Weights of a small image denoising model.
Model: 3.95M parameters, 32-pixel images, arch unet, widths [64, 128, 256].
Training: soap at rate 0.0035, 18600 steps, batches of 128.
Data: trained on gratings and oriented noise at many angles and scales, 197500 training examples, 12.1 epochs.
Rows from block 3 of a small image denoising model, named by matrix and row number. Each number is 128 + 32 x the weight over its row's rms, rounded and kept within 0 to 255. All counts start at 0. Numbers have three digits each.
After each channel's rows are labels from the 100 images, of 14976, where the channel reaches its highest value: "patch colour" is the nearest of a few named colours to the mean colour under the peak. Only what is clearly more common there than usual is listed. The data: gratings and oriented noise at many angles and scales. In brackets: how many of the 100, against the usual share in percent.
# conv: 3x3 conv (model.enc.1.1.conv.weight, 128x128x3x3, each kernel summed), inputs 0-127

conv.70:125128152124102083135097121107184100142123159133133113100099127068144122173107075124127066115126118134126099116103123116141094099089149126118100130170105142122102142089160103158126227135133113125126127102082114085113081106108143138128133199107129114104127127139153100255105109066090082099124107116115125055082053130091089144138161081170110080102081131100115145138126108098050104121130
patch colour: grey (100 vs 62.6)

conv.60:144128131160123079083080153149129230146137116153079100072135137191129139101154120125126151069148091090078140136174107108145133142128114141131166086116049144175140139122179163043103135167137075132160163171080068133165162134135127166128122107135038068107189135095094138128173114106115115156093109108136110136162117144145109098133189120090118136142174151132100129141131131088117160143167
patch colour: green (46 vs 2.7)

conv.65:139112125072141124132079145117119173111137066182136101081103096121124120115119149129112091104134091104147113131074084149038140108119122109145144124185126162176137090114142122142120159090048117172131134230105059115118101113143163189115157112122152120106147122173134128134105131112154139078113210067118139094108129144177218116107078125121070127104100137102124129108060137102162121145119
patch colour: brown (53 vs 10.2)

conv.29:137125127075136164151085060134142088133170091029145124160172140129103112104152168152129170132118127079095131128167113149114102070135123125142120122134090107098123095135060105082131136088121179124154104169136171109111084130130159148126054115102108155117046111058092043138079072105111143124172193171062109140116157146111150139120159115105150115099108118148111143122126109149182104163094
patch colour: pink (34 vs 6.5)

conv.77:133126125190255135119133123114133140136132128130138133131144134128127000174137128127130126141114119124143128118149115128134145165144118125124156207108166123115195125125139119106107125127166067136123127127135128126126121159070118183127115122124133126032109123170142104137142126140122022132124134126140145125131099127107130124128152129128129128135125119131112123133018176126144126127115
patch colour: black (42 vs 5.9); brown (26 vs 10.2)

conv.48:132123138137107028187053121153119095134112150133140187154082140100146111110136120147110102055108058136082061132128187138171108124080037118165066127136200117123115173127150123131104129149156173156144095133153080112128110119109131125124134129196128091101149121111138131159065151129152107216165081136123200124146126128119158129115150141144142066114154117141140131135104115146162132153115
patch colour: green (36 vs 2.7)

conv.45:138152165114134116086163103105120129159128098152111150103116104130141002126141177088157117066139087179195128129125128104105122046140137151142081117066117067129102112151118173114185124148081145130133180141135104146117057122174133073149076120140145111107146124088029121125178095133114127093135142138031129145124128132111143133153135125117108122077153141117169143128152155148150166129099
patch colour: white (68 vs 3.1); pink (28 vs 6.5)

conv.89:163124116200130116177084139162134074126135177124140156063076129101143151132156149087127126101126133104128072131137130122067062147129167128158124136130082154161116135105147156114100130129196094164135025075114103128148122124107121127118088112111089054146137128090178083140102130150157136072064126092145159102124161169103165116123122142164131155133126122143091126151097104152140066123016
patch colour: blue (50 vs 1.3)

conv.102:139127126121149121089172162122118148127149129167151083151139152124120129071120127128155130129129145076170117126135024154116134107144027143143146166110193030108133159109131083148089127109161133139146136136165100185131150142138042128158087127122167129130113134126138106135118102086121139187132143127139114128129062138110170133126141054005129094098043124127139131156146130136125123117147
patch colour: yellow (29 vs 0.7)

conv.86:164130123140063112188129133121125130136099119145145128126119122133161127141125124109142124211153107099126087122001133114144113109137166143101183049081185123119151124109097159126133108161151044140067096139118145117102131150209094087144134137092130111189129144065073107132101142106125135174146141136156175127149074178089127125122139150114105137101125152093169119112198062088121130127123
patch colour: pink (63 vs 6.5); white (27 vs 3.1)

conv.106:119125152109110117197100172097113106116131107132126130138143174189155128134136127098128026133138106093164155149164087098107059092105159124231105119140109095103106092153144126109125125095106076127180135190115142112039096094107161100131136140095132135099204136093083114160107135100101103135157185111135141095097105113087126105136169111138102111071115158093125121151123102137116186089059
patch colour: grey (95 vs 62.6)

conv.23:133145098126131118112143151158255133200134150214127117139138146146116135144132141136143159143130133111119126125103134126116150134156124150135151168108159135117145121128126158118182146119116123119125131108163129150168145143169105100143104119111126132152155098138125176180133255165134139139146107112209164155161141131160127128097106156106125151145152134124138098141120180138175126134134
patch colour: black (46 vs 5.9); white (31 vs 3.1)

conv.73:158128136089104152095053102107138161126148075108155205139139166145129122137120134135131129088113133090199147112085057095078082133109127128174071115139114143136126084125178097147131165116137159141090106153116060134135144099142147120129098152162187189072117126124042127173092100122129109052067113073114107123109065162172145130129063116133113145171117113114095125094143102116159138171099
patch colour: brown (34 vs 10.2)

conv.118:120131137143110147098108132170134052097108158152116089118181122143128178091129088125122125152118116104159149122147074118078044180183129115114127131128063139111144166109148158084107105113162106132124114118114164058127132086088151125125107158014135142145108130118184122167159133172114076041093174093142041127100114124127112119139130067172128167141069131112130136114122089119109087142112
patch colour: red (32 vs 0.6)

conv.67:135171140139141122084148154097084113153141154133136125106111149067113157102111231157133126178122128108148217131134097127118172122159102129145174131119137093125140183124139091104098180144169143124139118183133119132157129102130059156130124120115130146137092135117156139132080119110168157113173170129110145143121135151119089123108161143076121000074201157125114130145120138089149132132124
patch colour: red (40 vs 0.6)

conv.74:127121122137130092110055150108143050097127184150119116138088134142123168093103137120125113098129082055100121136138071117092082207148071116123096146150104107135124147113131153204124119114125106101140103106162126142137149172094161123122112149162205120176123115191199121145110141051121102171177082155134120139064082131132132122126107173033125109129070145124113128121182107143116154114107
patch colour: purple (50 vs 3.8)

conv.95:107132168247135145061126109143151132154109042132164112153125120129126141128148168135132106118111166145083070139079158166112249128112112135152131129113119108088134164170102188145121125183122106117074102128131100126097127121113117085133098114140106113123112116102138096165126116139212110115093081086153122108099106133139197126109135110145135110134128097115148135063152122081124101177212
patch colour: purple (38 vs 3.8)

conv.22:141140135092119137160093104085138198158123134140153237179170092139135119121112126142144103150121071148230097138095087131104103086123176143113122134142151135125119165143071093121148136125096117138125177084143172137109080120080052107142116106183190218135148126133131113131138143141099116089162096165118184096115102137068066146139074126123109132137144123120089137141115103142097183116091
patch colour: purple (33 vs 3.8)

conv.112:159135055127135134136122239118230108129108115112108118126126096142088114092148127154141236120150121131119114104152126131113107112133141136113124106121127104176135127125111149106107081123150151121126131121122129138179139107127074135134177119131103127124112141145112074076134178124133133114117127127141130154136193166125118083102104141071128161133142255205125055110098093114155121117126
patch colour: white (31 vs 3.1); black (29 vs 5.9)

conv.11:147000122127132104120074133150152100086133137134131103111118129165127135132126110216000132112134120095108120125143093138127098138119099000135110133125103163121133139099131142137103126124120151133137096110111114103133137122138192143000132124081133108135137124136139129133080157110146128107131124125112102127113125141139109128136122121133140104131108126132131122123132130112141097134089
patch colour: pink (25 vs 6.5)

conv.55:138126204139129117140132229127133133116115154122137128135126119104150147123122115120130141136255129138142131000138138122145130147136135130113134147096135208040142144126161131164120142151128081142129140141128135132101138134139154114129122066130142132134122106130136121145143139127120129132141135120122138110136155136152132156175139138143118135115134134189150193136142144132086135139133
patch colour: brown (27 vs 10.2)

conv.51:135137121096103180113110144125113109152156126108159140129092170112124154075114108113129129103104112117082095129165103152181101132165245153141179133121119134093144178140120092173114082114146150136159129165187135084111129095126054138139034158140171163102106132162153087133197121152141093143097146094121085117108045140121136163118150129117114178127027103117082125158169143124088129131106
patch colour: green (39 vs 2.7); cyan (38 vs 2)

conv.10:136124134129136122172128153138082083110125161118113182143149124052110113087122116153126150071104149191145097138140186117084120161069110130118124169164111094131075152192123127119132141121130079108122096126133112159174106181113063000123078132180074130144132136106132101153125146151129126143150164195122129129148159155111183130158145147165143143113129162073118137145144155206132148120097
patch colour: purple (25 vs 3.8)

conv.100:136126143123111090085141110151134150140125112131130159145116132125136137076121115127128132122115125119126140120132097128118129157175125127127119144145000194120133137151136134047151142142118124135134111130073129087117124199103110099137190140143093136126150133173127120146144148175129055173125112115126193125011050146118135123132144231062122136154184135145137129136162108141127150134123
patch colour: purple (38 vs 3.8)

conv.90:141144126105130131117083124132107163146144148132119152134127152118132121123098157143152123136125108133091161132145119132160152095149115140125122142120044184119111153119127098024132164132160130129151159130032126031132115092152074147146142136116079154107134131070155126134081132193129147114156141078145246127167163127111149128125142098190139099100246132145155135133098126184139109128120
patch colour: purple (48 vs 3.8)

conv.12:159126113044151153115134138137105129127138078122112124163167065094135056103093137139120121124117123107106148127110121154121090111145099120128136179041125133114215110156098091125143147102043187125112119126131126132165043182089179080117067150130087124046121134159113110160135140144144123124115138130055099103142131154064109136121130146154156127130126156140173122090048091167147117129100
patch colour: pink (43 vs 6.5); white (39 vs 3.1)

conv.127:156120120109119090092128097147155062105128141144134052113065214185120139164114119106108130110116144067024135130149142113138127158110059105163111108106093150085142088102209107071138144108136121132115073152113102069121199075153170136118165127062120081102161127152095107164099158076091111146091125109142105082121103164166135127134147106132105086155130115129112125086115113116119100140140
patch colour: pink (56 vs 6.5)

conv.97:135135132149152117150196135108138141182132151101161148133125148118141072113144156120141106151137202175092142123133208108200153164113131139136136184096106131112138074127118095165158125128063113126107142109133111115116075097123102186142162166146119155077143117113203121128165119127078101177070098113125132156106112146068100139135100086102107118178115129125090128175089199089057143146220
patch colour: pink (56 vs 6.5)

conv.32:138134132146133085129141137160117057123127103134145083121097133135136118196140144132137140253132106122112116133136132120182149139097108134117012138150179094147117124115133127186110092145156144132152144163207131152144166118148099116127062108142176116115135132078086123128153146117146176099125098106133038114162148145159126125122160089148116181112089151153112127149046148114130140143215
patch colour: purple (51 vs 3.8)

conv.18:109142118084133088166144123082136136155047040127131144145134159154142118137143144140147150160132159109135142132197163039190070147117169151083158151170136131130130184074155145091139132216181140132196115154119154117124122138137133145141113114117144137153104139100137135135150099122107125166160167173090143190136082106113126095152161121146178121040107106109129110229125150125143113121117
patch colour: grey (97 vs 62.6)

conv.80:157123159110154157125111057158151134192123133156107153141202113116126146156120094168119096093120101165157126120129084100128114161099132117111126177111122124162066133154064137069067044140140079119138197102137128129122081130125164211125145126203125183152149127102137173134171120098095099120132118137191132159126100146039082135116146113156155131111143150122073161173143126139164157165098
patch colour: black (79 vs 5.9)

conv.58:172129161139150126161093142103117178197122170115128185138139076081139121111176163108140141161165139151180142128116118139080139092122151146142143109100154120158109134111107121116212095121054111132092176140140184126162146142043103034142115146189166168158087143153129170101123121143106149114157113194113177138102171163244151125131095102120087120148121124143129140149133141132094118123123
patch colour: white (87 vs 3.1)

conv.36:156130120096131103199097102084140104109108079158136163190161161129115122142121125133137103182134085057112092125139084120101096096116147133118148185175143141140129062079104100133118155125133125108124059090106233105130129128114124149133125136055131147104158122139119109150085123102099093131233130215105141121118121153099101139127189116135083105089109123109074139115085165138072091114111
patch colour: brown (54 vs 10.2)

conv.82:121126124132161091149050121121132136105127118156110167149105130165125156218109168137119123131130092107115112125128116133126129164080071118134098129116162163115138119106115147102132151127109088122107125102103124093103127008121160127123150122113107132208144129037186112139062144138112167059153111116132067137157166132120115127125093047217138115124168135120177116138059155135117138127066
patch colour: purple (31 vs 3.8)

conv.13:161124114133125126095102126130132123130123128106132141143132132100124137099151101124124138108124137131141133116109139129135128124155154124132112109118134133114135135133118115103121087127115146125120121124161137130125116095131126110125139122120140124114093119162120175144131118099123109136130137157115152117224162147135129129121114000066122102132132119140102121135150134134125138121139
patch colour: blue (26 vs 1.3)

conv.17:111128094110160131095096151147102081141125122159177139230122208101155110168121199171126164090144102104072208112089112103168159126116118124152062135114100092151122150125145110104143179104107145181137140199125144125137105111098130151134096130106121221110148171162099139157113097103109142138148095065114083103119122140101125135109108087145100129141119149171180097118147114128183202121169
patch colour: grey (94 vs 62.6)

conv.7:145127140125116119142107117126130004136126161133123136137117119116126117086118095129131128147134123133139130129121139121122127085164153135138100125138147112132112128121142131174118101133135117126127123144255135103130110149134128139128094154138155116121135116110130130136191143134146081131164115116115092134120112137106122122136127145129135237124000134138133135135100131125128146133142
patch colour: green (27 vs 2.7)

conv.27:145127120134149161100143097184128139148200146143092134120142133145161117165131130123125125137113048137126036130103106114115123131129099125179164150131164133125138076181114117162125152090138099133070161046128070129089117184156135153127126154140135154150125131157153133152133125125062138123062043074130135097125110149160039117130114114172075135110138091108136115069181150055079169132090
patch colour: brown (27 vs 10.2)

conv.42:089132114082131109141117153100150149063107104083129091108107105175127100145066100107129065069108082069054140147132138136107107115087156130118123118117071180112119126143118138188154152118112138097077085115088055118142116068160155159124113138156094113181105118124143110158094169047106080087102087151152089103087122096141098120149144135188103148137097161126157113135103186061080131115097
patch colour: blue (33 vs 1.3); cyan (28 vs 2)